{"dataset": "notes from a synthesiser with random patches", "gain_aug_db": 10, "arch": "unet", "pixel_unshuffle": 2, "widths": [96, 192, 384], "blocks_per_level": 2, "dropout": 0.1}
Rows from block 6 of a small spectrogram enhancement model, named by matrix and row number. Rows with one number belong to one channel. Each number is 128 + 32 x the weight over its row's rms, rounded and kept within 0 to 255. All counts start at 0. Numbers have three digits each. After the name is the row's rms in percent of the matrix's.
After each channel's rows are labels from the 100 clips, of 14976, where the channel reaches its highest value: "strongest on" is what is common among them. Only what is clearly more common there than usual is listed. The data: notes from a synthesiser with random patches.
# convs0: first 3x3 conv (model.decb.0.0.convs.0.weight, 192x384x3x3, each kernel summed), inputs 96-191
# convs1: second 3x3 conv (model.decb.0.0.convs.1.weight, 192x192x3x3, transposed, each kernel summed), outputs 96-191

convs0.21 097:108139122145101158078087132145087140103138163129136146103127200162089130063193154149147158162163108159104135130095155150108108151122075127146136088144108128118110107093126159125158141070065174117171126110116147152132160186114079128113081049082095073167146142088107109114112116163161120145
convs1.21 105:119067098085107129058154056094147138155132115155107122117132104086084134200135157129135104147097160112084071132102134144127103038123076144095175112091148108145132140113093129139101099206086111163050122135152152037161141116127148151095128159122114063157148077068168148107103119074189103162
strongest on: noise; drive

convs0.74 093:154070134161164129141115033048151152073173145179127120144096126142125122119171146207000140102156112051159084127139083134135101142153124133117136172156132152121112159106204120141140151077119161146158110105119118134140132026171142163137110105161102123134127165137121150139158121064149151160
convs1.74 123:126179092131070127140109133114046121129156141077118146132103191119126165114109136139126100119070135130110112123154031086136076137140150155109099001196088063106142154132137140113100016138132129099139106017162136147138135136105106083158097165153101121111107071078142185128112117145136163169
strongest on: swell

convs0.151 082:110085110153066171090077127172112160175151159000109139117142154119136112086170135141164163162161148130125146091148094166141103087124093125120120066094129151142127065128106141156119157030140120130167117115177172152160070173149123183098135088078080121148149155175128130096117109159161003137
convs1.151 085:035101104123133116144174131101121137127131119157111083104108105050106165091173078108132118115138190161131144065115100100082093135156170163137121144103136108164141144147102112123118115170107130082135137127113141103109196115130137075155125101104048087126086120124197140112144096143176174091
strongest on: pluck

convs0.116 115:169192123105109179124199119094155105098113169124125103159108150130202113092141119099163130123103150109136143111087113105139118129116086134117114135156185118120114133133091144155166135131142106119124122143064135131142126108133121127130149166114091143144117135105156089128190134140136174137
convs1.116 141:182107110158106142133233128119116137203128118109142167147131124120112175158133169150145114115078110124162128170140162064131120062161122115115100158045115087160132131145092110157006098084147117163108132146124142153089096157128099147136098084148116103124142086101177161143139105114082077148
strongest on: noise; pad; drive

convs0.88 077:106129131128128157120105095133116141196150150146105133166117156113144162157189124159118135129022077149138107139115120172120067128167129115207140122111169129144109139139155157106136125093165088123158133116112135139153105142150139174122128087128157158139153118121125165121136131144143085094
convs1.88 103:132145100109078116129110137158089135118046098063164179147184138153058117088091100143142189122100106110117087164099131122110080124075184139082115148152068092133116180140134088129116124101104147102173099156141125160090138121143134127169086141123109071100126161043196139157125096136106178120
strongest on: noise; pluck; drive

convs0.26 107:109168107124153127108135136149097039146117140149052081099087051101163108153164131140136173122112123113119115091115155109102076053163133157092111125165174148043162139084131133157109157133154149154130094167165168179137077149113058108095050064126071138163126150104160100106122108126167158087
convs1.26 104:119111083059139137136169015154141179171096081116158156141090113114115173116157188124152092160102161091100117139156138124133162130069113137141126152065118124151084177153110138158157164131120117146127107149124208176167163164115182139143077147139144062112141115135140122147106089130132127142
strongest on: noise; pad; drive

convs0.46 093:111051032161081110146171151149118129100098120155086069112086118131158113148113068104173120167116116109159126117133096106165123098075111122131054079047142103088096123125079103122146118069139065089150055125114070125129089142148148163015147115086117125089144154113132125047145044180123090152
convs1.46 081:144151093122118083139140128132092143127153165077165112094188147082136156146100068192137114091177116134155088155147135101119059150171176127159121104141065140125187211151165121134122146194110123094142153157140152134152050156119116095160170139113119154124110133124150142130158110106115122079
strongest on: pluck; bass register

convs0.94 099:105133136181142133103168143052132094083063129162069094147044151103168089073123109141117121124136118080147151126084106067143076126080110131143119158088139134121129089128094096086161120168130080133136140130039132125139177132157105115133157135105094102116110074096124117119133129085127206127
convs1.94 104:146091114170124116073237148121165113175181186145112106161117135090135124123167162126121151080176104104122125104139136082135154130128163099100100147066140099110116099123072121117090153081130081137136143153106125143091144140151057120104128135128107157179149114156130113155129143141102126079
strongest on: noise; drive

convs0.87 093:060068130049116153100171072110146151173106136115172142135123137123147146157117144123082121112142143144061135144061135139080182165152150113109132200124117141137124157134178142110153114135153095133130119103133093121054131058049151149113151169107133152107124099170104160136122129116110144111
convs1.87 082:111178143196153091109085162126105125071137077118124113195135151162171129127116136112123102063162182146170162162104085090124156158142121071154109112154112098063120094131118130158094152119099079179108145150144091140129114117127159140109158139121157126105129161183140155119192114129173081121
strongest on: swell

convs0.49 083:167110093115122128126154130171136120157130139187107119173145191155177158235182134115129133085134144109107138070169140098117079151160138131118102147146155132104121128132111127160068125152000164146156117130187082135131120085142113087102161151095166000067137102128123076107163121129134139088
convs1.49 087:144047121152160188086162098172112129163101078102124130121082134165131089156127074142153172194111136129157113162126155161110116176126114123012179137077097123097111156118157117115180099172150034150128150115097110154120138127118156098134142131101126089153174084124061112175145126117123069130
strongest on: pluck

convs0.109 089:151139141079149166134195038116143131072090083153152119083165079123169112122131102112099128161140138083118060130098119059119112141109133146169129166104121168132191078150148122042149130114129151163140107150117104132102151099118099110157114130149110115156138082150140124131113128114125160135
convs1.109 115:130126061170181161130183118128187116174124135122131110159120151088094134094114086142119099052118141108158151111123108018161135087167162181145216151119096108083097185124061174157108058145148143113142147116123144181140124149146099104182154117121111144077144125154168150165130147161088118135
strongest on: noise; ring modulation

convs0.76 108:128173124185159170172156094133124115153128147122131111094147058133187138070099179141207138137078125125148143143119145158152131062137131136114120126125184118122118117123113124153132141145131131123143105138148152138104122126102116143123103105136140127146165152092143131120121119152146154123
convs1.76 111:145050138104147111144212041172144165174112054128130068128149116121160150117125122132094115172132142133102103152124100124125103165103147153123093109053123132077158131148100137129134105169128130127150094140100196102065092165115169118090136157086122038137121104124164091105096100114161057151
strongest on: noise; drive